config.yaml
encoder_arch: "gmlp"
image_size: 64
crop_scale_min: 1
loss: "sigmoid"
embed_dim: 384
encoder_norm: "layernorm"
encoder_mlp_ratio: 4
text_encoder_width: 128
text_encoder_mlp_ratio: 2
text_encoder_positions: "sincos"
max_steps: 11200
final_lr_fraction: 0
Rows from block 2 of the image encoder, named by matrix and row number. Rows with one number belong to one neuron. Each number is 128 + 32 x the weight over its row's rms, rounded and kept within 0 to 255. All counts start at 0. Numbers have three digits each. After the name is the row's rms in percent of the matrix's.
# u: gMLP up (value half) (encoder.blocks.2.mixer.u.weight, 320x160), inputs 0-159
# v: gMLP up (gate half) (encoder.blocks.2.mixer.v.weight, 320x160), inputs 0-159
# out: gMLP down (encoder.blocks.2.mixer.out.weight, 160x320, transposed), outputs 0-159
u.251 119:145144076090093168125160140088134160136161115128088166165111120170165128147169102126070148102168191125083152135133126159171101178122101164084170137093079128142144153124037069171167120125134168110109082124147144127146131074148138150092078113162090132156169122105139130169146115096107129077105122113111136156144114170150133069081130075180135036132136152173124142131091071096101161145170119122050147094151183119104131121110135148154115127095106118162119136130115204087199093155089162
v.251 089:122206139078115087082136090083113152144070131133175106137104140161099061116123108114155106094109114100117114133172052159179132122115139096145125086114076096199102154116124140166176131126118110081147129143126108112116169151102084141112148129097127157135124133092106091130103135114119147136146131116115170101074214111185164164123168118115136151175191113100205108059157138155150144122157091117115111171143187076135132116147198165059100157108152161144127162116134118129206163080092088
out.251 101:116104154144150119084161116111119105119089132114134071092110147105208185120110129124115159149083063084212102121131102099126176109180111140148113134108132133155103078165105136076140125181058076136151168091154112136143147162105150141128127183128122204150085157139083076110158151168124105153128148129120106134134081149153129144095122094103172073129093199121104089111140171137095101161150078128110138101153090161126100142129121076150203147139142112086165108170182117156222151102089159
u.252 094:131213117088103058094086105093080175132090150101117131148095167150115084137144131087133147105143160078116130121185057174158124160116040165137127096097122104162138100095105107167165134125119133102125139127109124127076158107094121126085129142174155174148136116084122094187125123171111126119144081094111155115100188133155147098108097126154127134138214109121164174051100118154098178135166093107093121142121136131155124153147200092078124183081143129146164124117127187182188126128091098
v.252 063:155150053153084128153113126205102154119148138132085162157105108174142125152117168129151113120166191146103196117167116156135087161107052153071157144131120164064172107082092084181133127104159163136121086147134111089157118059135089130094103119132144106146148093104147154086121135132100121120097108138105064137105156117132170075103067131145131140134140125118118179093095080118115173144147175104119161054092098133136152154166127135135120130117046137139162158142115170081135048161052112
out.252 069:150036107131106159135145146082141129148141100107081154088121132155162199134099039128101099171111148138144111114127154112154151097133194076112110150113138113094115210205144158073114150158156086136101175113116105111173126138087152157175101122105131100151126118134163113130135106164096076122145160115101121132107105146147090132158124095091108077125069135183102124199152153083164103105049136184153110103115140101112090124163106132174171115157164096092157098154125101066150174152172170
u.253 118:093128170175167167142120197141180164144167132127150165123095106084129162111107140131137099132136139114068085135129130086058129141143162111107123144190159169128126050129144087104119149140117175189092125124081194102152121119183094090160134135163172095163132121167139128094161100113141112155026141147133117118142129101137094148143109137131106175133107075127114136164099088108127114057077171177155113122092093104161115117068075171211117080151122140122128148142139118112071118177191147
v.253 103:119138084161165139112112167129155173137135138167124178189089092182097093109111140122129166101145177120077142109128079127079089139130104129108134097134099155122117063079089055133164133084151141152082138163107182149139136047151065121079081138201149104159161093131143092023140124142147146105074121145156096125128121112134145109097100148177171171148154123102123164113059130132147132121176112098097146081117164148171130120109150153173097125099118131141136153104113226169156112159106147
out.253 123:155160115154156141150154120173118126122130153140126092139086073099173187136152170205187205135134106104158185137103161091121091134143125153124100098103140142135140028116099117107132142103042143104134144128108074135093134130096085123133144131102097067131142123110108168168129153080123120124201094140147097141181065116137139115147193148083163068131075170085122132111098151128177105179079151077120152081112118154114118148107127114145195146125124149125181048142147120101165131114110161
u.254 128:097170107073066148139123141131142170148161021176133102179171122128160108122152103099095144134140095124138155120131104166110097099098100155119186100100092085144112111128108122145191129091168137106035135124155153154164121134141110168110095118150083086200131100133087137111096132111097218111095158141119125218142139170142136119068133108205165114120174116102125077132135141116149142108152094115062123132168127157126135118129103136173128153073127144179100177138120122133198133145080166
v.254 112:126134158161228135089088154083141133101089218094157170094068140129114118094132150149152101153088136109134100068128132080133132164181143135135092166165172143114148111142163134125124161162066155144175151124087156124066137108124136091157144168139162106076100154146183049131175103119181025138097079119146084085110101076145099153174146139103139143140121125142114165139122112160136108140109128147148115082116094092170083109100184107111090094164137131096181079111094128136117141138135112
out.254 117:106138098141086121147097130181123173134180077183116129210124093135129098184133083079134158142122087152111132114141106130111112091077109139109132121124119085123114130137091123157170096095160123108059214087169132215153122156140150167086121120147077156157088129087066157165100158137136159124172105155129132187192128111098162131106096139207203121123154138113112080116115142132134129125158108110097092168174122109085185136113116074103146150124113155159045102123122164117086133115082111
u.255 091:116219149102048142135074134175124160132102196125132128155027177129104111121122160098091113175141158125117147140146109110171078140102102115137087102090114122105137128091094072152117146116126142130125105153072101110091186137132088113106173122141112177105158130117132114210127112157132133145168079127129156120126151095136192134112102155165096137163140099103136156051080083161086132138164139151089141170124124120144201116139177080078112133107133166159106151083186191076141140101097131
v.255 084:117110129069095125116186146064163115155101153148170113159198147127090097084106101143126143145121152142147147102107120103252169119125110080162074083089066118134083211098136097115162134096134116145130129143096086141057196153127222133111117148151102113115157119141140091182087136122098145118181167178151134095163124112133164157137209140130105077139104144125133123117114155145189121163115130130099158124117185109144141140131186094090118128098144137139092118141145152084164157114102120
out.255 104:124073133131176109099170133079126110145104151105122123122102154108216186167105059163063132098111112118133164117092142093100173130123150161133102155144105145110157178138141125056119161124090093152148133135126096093219119134132213125111087135135155180136094125141122126144125117086105138096125109131095170106108066141105059109114124092090119000134067136158113122170129126119113131148105178125143157099141132111130118123144143147179174137127135087145141140151095141097172131128173154
u.256 141:117157150179153145080153154185143146169069167110128159128081105087109126114114188082142164092133180156102113158109104126108141120124135116178094097102087168201094119108067124118127148140117115138123123124113152129022179089138071088129114111161151163163154122136125106166144144144117123108192136093126209063125142134104140109145088136139056175138128056148126173101097118130089124092178125089117131154095194170159131143121147146049092099116152080110106146108121194153124155150140137
v.256 132:106152140140118145190104158137139145124131167142109122169100131121139140131080112184117129181203156113053160145117137122176071163139126170068101138133125151086128153078110038119132127098151148160085078149059112111155117108150123114102123150161114123121178091129154146171115078109135117139068108171152094155177109094115154117099122160172124115123100112138123138100067001122132120093104171153119184133100133135166147139114142085159141126116059171170113133094181179078114083138148158
out.256 134:151144107060097143085143130051158160115175103130120164111208114120098123129170092105144113122105113125107102100134132109111126129137181112069177168153155076173100112176147142156144112154152091098119142113154177109145098147122105129148139061133138106145115141107134106089108111112148133102113104110106143155104151185161032112143126082120100141171163133097134092179146164107111121118135107098131089141151214096115078082110123233159095118108146151124168161175044103202164146127156088
u.257 087:198086121147194130128160154083093166125170178065110148106117152131121152099114169189173143170173151095122145177164095156115152162119131155094101122117136161119133108096128091156102158127107141150106083125093068087112119104075102165132133103131134177148156086147124115129134111142068079139137134103080084076055131091137168128115176105132079139130103134076140181104100091125147154155131164111189164053066112091157061127151134133135157114112124133123213115162115155110122104187107072
v.257 071:102087123107094124164085102100128156103129065171125124096125131120168116165114056114138111135114089089141171130188146161123121131140140128080178106113107080133109146174141183143161125136171134098120171142156145153151093175152143184090141122081073035130083127115142158110136107067115165158103142132142107198183147134154137161088192143123176104102136146100154055165169171121172088136110109088101091144192151176065131093126121073164109146124130168142086145162120112071171118113092152
out.257 098:107074096116128127086128136081150174114149090151102117160153158160111061119112104105079155120132116127056127129122101119151120120119100136078199104171107103202072136133120088163162096074212121165087136153159171145131097178158095129077129076178122125175109102133105115076095090096139163129082131158121134143174163126184149141096177124175130176161180109108117079117108131138206128095138084169136115161145159128147167073113120174159084111099117155173109153136095142180137091125171120
u.258 101:167183098110090166119138155104149151134185117059071143127151128083170151158188148102081145096175168149117153112151128134134124147098141085109088107102118122151100148126090120156111117116094176089090081120134130098063151108137052110131091085144038131173193115120124133159147124124110151136168117107105213165164167140121126090106121107164077038162126110164165156140106101100105160076192129135110135086120139074106154115129133157136117136116115173153124178133121171056149121160114074
v.258 106:132123092161141177140127137173153160151146149142064166151072106110106149103109157137118148159159201164114152129140113125104141141117125120100071121094097161107091111069039066123147128110103172135080130160105143126104161062168091108103069121155085099179198108124166120123153113102102111107148159124145157134174128096121167124125126111162102116139087099131136195181074098092147144113145138130084158050072117123160139151132117101197133115115128125143117168100133206017150135145125118
out.258 084:067085164092110067122114111100074088123110095100172097102127164192154110164076153106124108157093100116134060201153096163158127096108104123143175168111153135107144155152119142132100112149169053119146101103142115114139092128091133105116128197109171233117129144124103122177112138196133148141070120137109114128108131171100127127113107152127147159096199119173141124102187094150042144157158112145129136153154135149108103137151133091128160153131147083111131090087216115181138136129080164
u.259 112:115102120135149137165136137108162105090140189133117125169090146098150135141112126178134147151182152110088151134122140092150105178130139126047125133160139150096146082057126000132113181068105157147114050173053094090126111119142094105094138122143122129093197098125150132110111106150180104156132093178179107154155111106133132105110138136150111106160091146126135129111054039129117147119108154098136204102090141107150146145136136121160123127107096152176186125096171166136125074112140143
v.259 116:124135124145106128092185160154149194185101100119108206119133069160121107093171125065122160098109140136106096143137101149075159112153114151148118121096073125169106098142110157102161160147124106135076185095179173170106158098103093170126073161172162120190096138145135103139179160122056137085153182087088105089088124151119121086118119085142154155099153099111095129159145174112135111161199081114132085117147174168127089157112136163124148088130155097091119118183064162163124164181115138
out.259 142:122115186124144158145098118149135123149135148157156126171102140111068103067065120175154111166151134196111160121129100127153131127112192108119077147111159119067118184077145079128148135090163103168087125170076114151116166138154116110164147134155163120107160121189122116141051105143150104171123130171141073143132171110124169139162108147203082165125099089150097142153082107125131107107112147174127140197072096125207110124110155081092100108135083097157064149099171148084085124111171176
u.260 072:180126094126125071154142106164091136152095157108103157187113101142129122143090117141175125111151187090072164111189095162137166160126076173092126123108091140143119119083094074214127115099165140096144093151102116100161144076085149127058120101159141119100172099075127128124090106147128156109130150135126131110083206137154179085118129092142147131153155122133180190082061115127150197114138097088103162137121164121140148134157161140089088159095097122143120139143091186140167086122044088
v.260 051:144161087171086111152061159168089138106113147132111135148082150145150131142082153123136101112184171122087200109174086186168104190104104147123126135152092117084159142120133101133128106129160174117096100147134103081173151090127120152096119125157120163130143102122153174124146107145111138115101117107080116126094120125136211119142049127140110122122143113151160168038131079108127142123136182151138130105115033075133151164132111112094087115155077166174181189094141154070148063161074103
out.260 063:127088098154152166166151133148143139079166112130026111097123064146100144121100146117122157112134141105086149182147168093095102162122107134095146083161151110196064069074117098138126096127170149154083151117150132169130092161156090140101146051130148068120176129107093139090117142147152141136163128159171168146189180136143105133107132139126084188128099179062160094100093132121152141089112103124123156144114184127109132129170125181135127091105129192139118127107079186138132078145177058
u.261 058:156093053145109109171157111118116130133103128119127118187124126168095110142093133126143132111140181115098157135167079160160130160105076129097121135112097138166139126079096042195149166084169121130134090158101111104165166091087103088065095126165147139133182128069138127098090102149146170091140112118130145114136156128153185097107109113128148151153146128117189152072051121139123196122158112094106190124137174158146181128181177140122099167110109118141127152100102224157172114145073071
v.261 037:141133065147108099136121149117130167139120162142068173172133135140166123166100140121152156083139170111090189115131103168149086205078115160101212111134093138119160100124119101152149145087190176152122080140107116081191135082152114198053136120154125165145124069122143115072145106140132115135112126117096044124096172121157162103116108101132152123150138110104153162012114112143124152118107149114102131100109086133153150136118101156154098114098087141157155151148086170148134040122085141
out.261 045:123122079170113176137159126176162140085155101144017158129141079177091124146079136128129147149106135107106100150181109101115121130102126094093182109148159093142056093117110103113131093125162113148098160136147119126119098151140085112096130093135156054157134128076116116079147117184157113144164123138162194146162164102160061126134181114139090165159108143043190092115091165106148132099125099185131096160120174136123142135153151132103113109118143177115128085121063171134182128119208097
u.262 050:151156114100075079176157127130089167082116150107070129176120128130127127176151128156155100152155160145069156086144113205172139155111141155084134121134127152140131139074100057128141143099115133129112018127086114075144114105108159111069121099159103163153172089094134164135084105100107133115099160128147128163110169136152171040127192123143155101131126111089150167073079083141178200142121133096135173109126124139118142124129172126157132142119077136170086126102118190113144065129074105
v.262 047:147117100124118103149107143110115167139106138108128153138140133154127145118090146143130116082129164123081161147140071156142086183103106179098204110201081139100152091110139087132153131114203148154135104130135133102212099088155118162053105142176122159131142088131134123073108112053115131107052140159086087126082178121148181122117078105115153130117177130112148156055105108133150177172144159139127115099106072160159132112130094180180119119130077108148182170143082164147142079158067159
out.262 067:164087100177128123135148099154127149097158153093051146097144130123096126115133147116124111087140125109066166078169115131122184185131095162084142140146142104176118077091171131184153132126151132130113167176132165121116125136122150176088144053132140097115132115097144103091112108166139116148186112107109148144131178108179116123115064138148097157156153217090176137037145154124163144092137116122098114075098172119137131127161139171123098094125117187146145131113021165101095054141152079
u.263 117:109175113082087166108121137135153124180169101128127111169129157154181123139146111141091139118159137142130169157100155152186059136074117154146114088078068145102108167131075103155150081097159130124119070136130112132126134115150160146119110093123048150139196101114110132195102131101073177111063140151093148159175139151109155094083081091169104013131112079168134123086116098134100161165153175178107172114144172135108130155145118118178149152061127157163114142108161134089102106142121151
v.263 065:152186094102142111128100106053140134157144134147101132174108143183138119107145144121128124103137166088113181108136058169120095174113071196107172095128084138132130081102069089189181097128129157095141088133129177124142136076138147127107135089151073132127159111092132111120096120101130099113049116124120083126083183152194134087137122091136152092169150137094150162069112112153123200150176104123103135097119123115125068109102149203158087124112124167152173114092089140187175109145089088
out.263 085:139064172145164112095124144119117085156095086112184038116141153147153117167112117153115149119111027152199113134076114115121156059110136111193121104136141138107138147177107189103110120110111031130144132127109100135129131190120145100172130149098135127156093131182063103192126129158127127171165143155105140107115091151095111158131147106124089074105118087173105071159177156141089101167136178091154130141179122117146126142143108097115145175115143095140125118137180077105134202108104148
u.264 099:166149101139155066100124091123087178128080099123132131117179150171109093135129114110131096123109128127093141077212043189109159123124126088172116087126113117166116186146134158171149121105170112079143168148166126102120131128102125147091132135101126130146095080087143090120105108137078140157147173104090155097053236142146172131118157117110163175129161124098206142093148140141157163107139103134147068143139177115132135113179178154134077137109136124133097162139091125124138116110082029
v.264 138:093132121130150157159103153130149119136139171162100132173086122110117133107076145192152165213166194134114156144109118115157103131121145170073102151099138153067133134070074046112167144107092148159083128135082121144151147080165115105110105159178131107124210131155155118135126114124142086089114111181163074162184101102108149128132149157192116115139085124112102172139065070109157127125092183118096195107103085118158131147113143064157155122120115135150152114091183193078132114148145156
out.264 129:174132185139158174144130143116114113138118163093203115146117159134154091156144148131124118085148128191144118123074150144200138110116118083136110136148120129085166167134144140125090145099118116101134085108114121105089085123156087074169115112122114180091146152131111153188120123096117109128130120123129069124100124114073194126163134245142101096108166126167100152090135065102075134129167218173151150140120083077118166098104174097049103126148082135129115117109211131095078141149133107
u.265 119:159102076127097131158125154131115161096120116117089154160141164178179101161119100136081112139163172179088202074130100145162128182110072142087119147147100126109159212155082100179148098109159120107129107171120127090121136099128107120089100112145107160128129093108150115162131080098117153126169116145108157182150121122139127096084102105200142042115156128165138146133104073119103174156173131105085135055157108138119150107147155108144069141135085072169089121120089177102188082148053104
v.265 072:105071123137099135088144102078160144128117122154120146144127101182113114130069077104130124032109135099119109078159107087159126139145158087117216095148109084203111111109098093165183134133127140142138119124146161117150150145106131140091160066124052117136117146098117108099133119092178188113130115127159153126161150152181101144111187090136146142212159130145169098163113147138136161095136084072109135172133213141129178090118120189136061130111139144135117147132104146168205131091088150
out.265 079:121128167086089174078196153112179069133140136121104095106166166136188170126121134137065166151129083149180117179067161071183128088128122103133126141112080131076077112143095138046124107109099067150120151094134129149133114134177119135150111129171147212160139133150086139125167150103126103116123120156123118131147064140129125139101088133119109070102058195135089073084133178086092105145156178139121183106144112122114115129132100138149157073117118170154159111145194137122097169134130161
u.266 089:085116144124114124090167152085190135192133177177169112160185107134058052043113115144156153135112127114135072142096110072123119093144157075127111085133081138108111136100153074091193156111086132201121173116061101199134174166146131136142127151168144102150127138177139078152124157074123147132115137170163100082167134093130108167132178164137136135152112099094087122144087127151170095120095166147147170146077178126169129145103162138125129096096179161120119097131140119156125151119173124
v.266 103:161156121092103086156084136124064131064142082093122143098129141121170146228192117076106113083139115114122124133147146158129110148129099127117219166158177086189159110173147169145084098151142122079131125109190158092145059129098119138136154111095118175125087144102108174108151131165130142126150100084089159170077110168142104109139087111112149131110190154138125119088167121114086120147128083096141084159181116118083133105133098161044127168162095122115155143154099099199138106149101106
out.266 108:092081152165069148133201120159146115169134135127094106167194120163079094052133196106151179174130138136135061079104061094134158120159128108146093112100099159105114134083068106117157155115101094153128156147105102177061181111120065132136091179183165076145137176171123096168154148164147111161173166141171084107141135102131129138097188128169111146128114147096107126131091152144115106124184109124097143083093160146147120186140146098121108064123142133108088079102137158117123136117098136
u.267 102:151135115148126122175076169155136161080130132098080148140126126148197182195129157142128118099170161143077181082154147139110087208126116165047166160190133142123123088105124084169093097116170162129113054149116164040138062082163136105095118093166121129133150097110168145111129070112155130132077112149132132163140153146138128076124065123140124124126134112148160152117095094104128164100131153136116126094099111139134148096097091163173076134132063153177135168103132135150123070177076128
v.267 049:193148119113142071136158128083109141137058155101109137159096168156128147140095114163141093105181178107087182123130064175172115180139089182131136110132070158178149177122110096116152119100191139119163074180091083085183148091132160159077150096136148219124151104110150128149078108130105105113095134147083125085103169169126181099135127111139133079130107108148130156030113065140139166154134178130128168127076146148126101147130175151117112122088110122150157138135118154156168101136098117
out.267 068:148036108191125202179126159153115117099175103110077137109195102120152160128141164110111151192130149176136157129089171099024103142085146113123142139151134142125132090128066136163086146141104154140102145112143113130103111116190097117151107122103170076143140132138140177056123137142140138114205127128161126164179070104097105119111124141120078128103075148119088127211122130120144134108123122119118142118115120163113158127116030168179144107126139118126100133112099116116061160161164076
u.268 124:159096128140120127197110160116107149070158126082067143147108126148203169189148129153126109126194164126071187124136171168127125202127094205042187175134144135127167104119114082162090123109147164122104039144124137058158049093135172131114131102148099122123155092123162159110119085101135129122066121137103093164133101124131133052127151107151124108117126152147139140128106066097134162129136128147112157115127148151122141115111108135160137129130052120170145134108127154117119046158104148
v.268 122:165187131089107070088140074123073127136100113095138111079115143113093104126184114105145119133101092065166096166170088159125144096136133081166127109099135090182149133162160182127127132163118099081161160085172096140123146162073135155145156103083121166112100148076103128182140169127099110143158100078092168096080178156148137155147156143078148168130167137088143113071183144160100113161125089149153083168163138124087087141167175130053153165134155185085154103151134102141157170107129076
out.268 125:149135148080092114081146128132154168205082165126183143139120136146085079082107105095178128130102131060117075115133076118214156145188097142159123106119072165177077152118114071114175126122090086139152133134117146143123183112134167145095132142193091169137122154121121093184138138138096107118103143123111119069095184101169177149182138122128133105152123130125110135069097134118149100120167155140114129186128204054167106125098188085054117120151130140128126112153162172124162141112104136
u.269 093:176137054120144152107110147121110174119176133099065199116141087119131113113169143093095168105149183106098144098160115171067101160134111147095143153100134112143107092101084103192162129153136154116121119090153174121157107072100153155135066075181057080176161125117145116083181144118112157047108136065119104157101124160153125053111138072142138119131164136126125179122102141114144183125147106094109128093136109150120125110141130133159121109135112134106149135163035181125153084186083098
v.269 080:134106136126107111174108084111133114110083121178151096148154156131156096140105077151096101126139133150120200090156103145165161138100088105136164099152103117153117201141113143173133077081177134108148123208120128074149113164159135133075150117102120117121092106098141139125046089068144148169112142199110175120124207127142165164123158145127167093142156121119208099142152122113210142104111110140107101142132140132127196093138104132141062154126108133193054190103128094100173113093097127
out.269 083:144107088108147093119184129055114140116089137129132142166112175200130072106179078130107148117136152135100136117135077143113207078149082191145123095130093121180157175133068133139142107114146075093126128113136135182101173142086122135099113109178104184147138136143086121104118127111109139075124139110052195077106143114166135104114186072155133113135168115115102155147151134135142181164150099108136132121142193173118113071153158175159127138114132064113111105127054149140222109138126124
u.270 100:143138119129096118143120116134076123075126087060122109086176163101152164194173072098090120135110078138131139121131154176110148096112120137147163175156160094186168172185177209106093115167154081131156161112154128111159076175096132106157144135082167160119057152133103132123148122190129142146164138093065159158100113139126098125114088103110158101080160124176110101128184147140089118121119118130144083145208098175097132098146136132099158153166099083120071109167086101198107135113138103
v.270 074:117115108110092143065154108139147148191104159162116168173078091126081090075077132120161161099099152130138117136152052141118129115131169083136094065086075124127071110064096091122203175086107134169127171139087098164124179096110136175104084128171104054144140125137134064105128157096114134129147135116131106091127174101159176137120182088140118141184121086076134145155064173174167154143149132114118121124080151132160160145158158135142112101082173145108132135115104179078156162103120123
out.270 136:123142118145108235150172134113211124112141101141152136144157132135111082074146186139131129126128147157116072111108154107160110097116180100133155094105063122117088116124153122123147139090137147104108140127082178158000139146110030107138147084156122061126173159149129124177155120133145125118157143146175136161106158141158129118139153165158114201121169100122129116127106170083167100131129108172121124117120204138131129117100111173132072033130144153134125112113102089099112148119121114
u.271 105:116180133112161187124121234152166176161138135129103162152074098124141140107143134099128167122146167156097123161057138123104126124128156144128117130110098146126103136113051095077139110132113124156043132097121179147114146052155076122136083116203095113204161129186135128134157130128106139072128154113129136125169063134113137125129114121182111131080106103139015165150089119085122070126166130127096149115108090114139114110088132126143137089129124145135103137113123194087147138204124162
v.271 100:141097109140142081152084065150092083041145123103125085111170173120149131175091125162122099186121090109163161127176153105108134117126141124121114144155190116081150113141166157167096138121117117108179128176133084079163080167127110128144163133061166155090111133082125144079104109184164125201131116157140128149148170109123094169123109107104141165146102140108227108190152138197102157117097112140163108117140090127102149119173124112160144176129129139139133125080164092127094123061199071
out.271 108:105122134153084152173113164187155097089153062170088141182199153148098150089113118138101130176140154155094121107089147147156105138105086088121095126104122112086166128119130074103122157148186160154096111134102129152088146130175164117131113201135212074079129131137140133075136131131172140157102142196171095180154104071118118134129139151148157171065074171157139093196090106111122097120121133150095120172150116137145123151101090115091103083148114150143053110098175109101082083088136145
u.272 112:100192158112112119121161152122204215184079126143156185142124116154109118097125089077139118135122132103063096140186108118103154138148128110130106078153042172187118094116130118097157171112127128151092143161090161124125149103162097158073132154165176130167107074125188110127128118100088106146095165131114123074101204089170156167129134093134137158121121096076144109138104109120172106115132091147112079152100201111133092126077143168133088078109165159142106181153109165144165143133174147
v.272 093:135150110112145118131137112120102067126127165157178088210105139104086072138083160193160163163137149141163158128072079117188109104078098117144132130108152134073121176065113091158147136079112136105139098138080059130109127123113171040129106143136139131108168158130071107170064146176127167102137086186181139140145116118108157124125132203143107113164147123135115154088100117142133174128120176108122200090111136114174164154151165093070152173096104110145145103071182149125122118123117117
out.272 112:135116186085080160149174143094171169162130099127134160092151156174178141093094128071123067148124154172081110139123165139172153146142138111136126119165076137156126180173119129060096123138188080167152123105168161112175125103148051158120144106106122162113101101101160165122103104080107127142085191127057114121126150154116172137133157128102136133096104089111135078177120082085107108152157147171170090168139101160090127091092087168169100058156120145117072143215129109133104118119158136
u.273 124:146109107179140136199085118155112133057172128077026117104099117120176180204149127144108101126166127112100197126148144155077104176105146198052173176144183133123169075137115122155085121134135153109120082140129147067194057120145112137113142094102132143124141105108134175124126092125161104129073107125110109167155116134132103098138093104138116127126107154147155136164125078122110160097105144127134139123132088165093126099150082140209140152128059130156155124111147136150098047115148135
v.273 111:127145163154169154127163186142170123172127142104135135142071092097151157119115156107129198053180153126080109169079176110132134135125142103117114135166081169166089133106092092108093135103139105165071061114083162144079152113178132095146093085192116142176184117175103144185148117089123107091088159153158171098155113135102136108126124165162066106091109085167088130096089098090133093093150172132109183166109198155164130142091123151107130097127112141149100161134158159133113126197157148
out.273 122:134108088119137114065153101138158128119120127169147138145057147126052082047122167142138119188113141095115159124150114111156148126110163102131115038110092115153072108103170105164172154105127145090112167124109131173047186156146146147113107120151146120086169147138126079135119131138139107108162125133157140140127166110187168135168142123161091173151128194085146127035120196151182138147100110130115123110111182093160109146143152113071117116085183135136166146081101143087154169088176089
u.274 093:074196157131120132110132198165158158152112153134160165180108119136139097119133128108100121157162141121086111110096130104108063158124115136115106099135078167082120099113141040116151157078124173182098107143055161132098152084171139094114093154213140126146151084171168112176168112056128143144070112160137119098186119122114092131090112144192140130122120077129092136100080057152122117133130174172116160131101128155150097179069133141183096080094117179156111139141129159131097120145135158
v.274 096:119139127113084127074203113118155131179126143145137132127170078172061075089126150091154151077100138088139079120153074094081149108147123038156133073100097114210071081086122113128168160129093101119131153109142128147100187121121105124143111111150152093158125155100113092096144154153131147101136147106141149088114204133155123145114175119123119186188173139080147144098108157141143148092181072145109118143087203101141137151136140203102117114120167186105132133129084162163167165123132099
out.274 117:106107108171196101124077142178117150157120179147163163140034060114156130147069123166154098093131167108116169159133108130048123130096149139128108129097142163086142139103117087122148168100123155149088162153111120121197158097134194117135129144134159128126175092130169128169067122116106129096099101127115091102139081120096119133153099128169113103125061076157096170138096112134168119115078134166104143145082051134189149184111171085142128150126141101123121146092154172074093162149194172
u.275 084:156142109163161117098110181109134199141154136077107202113021136120099153134136130073101153064144150093088118135176091165094141157117128116092104112163112152185090063110131125129122182135140148148092105165096162107112156117134084154110135062169104108181119087147166102081168090110115119155119138105126177103144170110119131136102142104145057147119128074123133133134098109133108113084153138111179125117073170159161171073089143178108096096104132148157141163170078182176133130171135074
v.275 048:195076114138180077130156130053116155131100146122157118127116148189142104103102144159191120092156162111081194084140079157123126167123104167092179109162094147132127134096139112180156143110124134118148047167099096069146131090118123136112100094154108158128116100114142136083088112138126122126072123163104086115049166130195159120126143093136109096141152150116126169070109083130157187163150146111152146089098130100144082122129161191144104096109115122120159142112054146158185048138097091
out.275 077:096161137109161120102119175100173177122097124157181166137104156178151120159035135186137099099154142114084119114141167126162086141073187115088172125107156131083166146138177112135153127069164139125074125169080143140114098135125123121132146186136150114107132075165158125166093074055153120160111146156131084142120136128148125103143116133199120158115134023144127110127109057131137080174063147129112119151124101108158092129098178117161082099130125105147121095054144114065144161127144163
u.276 123:149121103128140118108075140095102144066081136141147138147073169174124087176085099145120114094117122129119130061172115130174117161122047153128205139159136077127149155137140142227147104104151118095125146189105167097098102130136119108098165133146137139117091123115149090121154058129191111173132086111139119176117114092183126152129134163169138160155194128139170104125113118157135127136129120108100125120175114110175153068136143092079027129147097100168125137076125137139197129129047105
v.276 103:149129110135059112176163078145106080152165141180107103160173127146133098132101122169122141191136154164144214149085092154183105128089117102135077117094126167107148192109082105123135139121171102120172074143149042132159168104119111107080101104103136132100169131106099159182064179137104146112128121182133160140163134135065184084120187148121163063111098137120133169096128103121108186122138181120109182113120137153107150169168168109145189166126109144139110121114155137102140066096123112
out.276 113:129055096135084163154152088153130076134192081147102070158153140144122136092121140128135151167110105157172132164105094141136123099089089064126149131180103160171093115129088104141090141116176078183131103096176075109136103128161120108098126103107144136118132133082095155069102160176132161151148147176150103144155165120106166102090120138086152095116138152086139098123115142112119134095149140158149187073105146159134227145162062189193160117089152161101115102199146102192142086111140110
u.277 112:134059138124176105145164114104124131137087151148152126184135144197123101123091114175145075125154166118089157092166096099174136155136082136093130111147110165116132185095133053177150142075147149130133099214065094102142139106116129153051128152173136105086147080115133100140060062150116108154089159186146081105096166099158181118108159145147146076169107127131191144112081097154167177120133142152136166080096156123172135134138180127175081134111111099136109115086119155091137095114106133
v.277 142:117120148126103163070186109156137135183115151145138115138134097116075106072107169124166166135101140128161092145121081104133172088126167070169071087062089145165076142088082123109161154137092115129123155102125081171078197135112115127153098131136104095172177152139100090176128173149082127093199160108149165073131164100121172146132176132114064144156097091102112151151109177141148136132146123123138134129072195112155124171169174115101171121095182148093123113138141155057121177123170108
out.277 103:102074176059148121079183129089163159126103173166217105139145119133130050097100149131156096088131096135157097090121141056134161081116127103126136131105129102074128137141205109098175144072101085119122160130130134162135144199105135139170142119153108174105077136142086113199090116151123194145161151143123101126120122192148102170093128164152139130133161202105121068080129160148109116184138133121155134073136116121120095116138178136187115075112115147152130096103094106101108163106087128
u.278 082:158124103139122166104120161123142135120138121073117144160106177134187125177139119141058131149179128143068187119111133151224109151088129112097108126100094132146111223128107101144111102102134120121106077151112107094063148128132136125130096102160100157161161099142114111174140074118115132136158143152125201161175124104093135097089110121163092029106126109212130115151113104117109129101169169131122177090135173108132164086133183070107080123114077160196103110096141165071131098136120105
v.278 059:135108114127215098129140109044151120091105157119147130142135126157147123103109145162166113118142153126118141108123074138099148139143133149096201129196124128150176078107144091160159142122101193122141076138109161065182112084128119126105145134133155116110122121145165110045114122098154076112068126131123071125078131104185095134158182079135130142156167154094121168130118109139185143128101143149125135088103074085144085114100085223161084106120121125131206128140053111191169102154142112
out.278 055:134125185088118114089155111111139098193103158110156076111139155174141122129088162156155128125127120163169109151099146146169129087115132129175138073087131137063102198124117140122146096096142064118124153133108112167104096125099115113141148130117113137138167114165089086199104148148096087156163113132082098097093143159156200157162142143129102137117121145162134160068139180143093153172118172157135137114114141106110050157178152061087135101081176120124151058058189115068076175128090169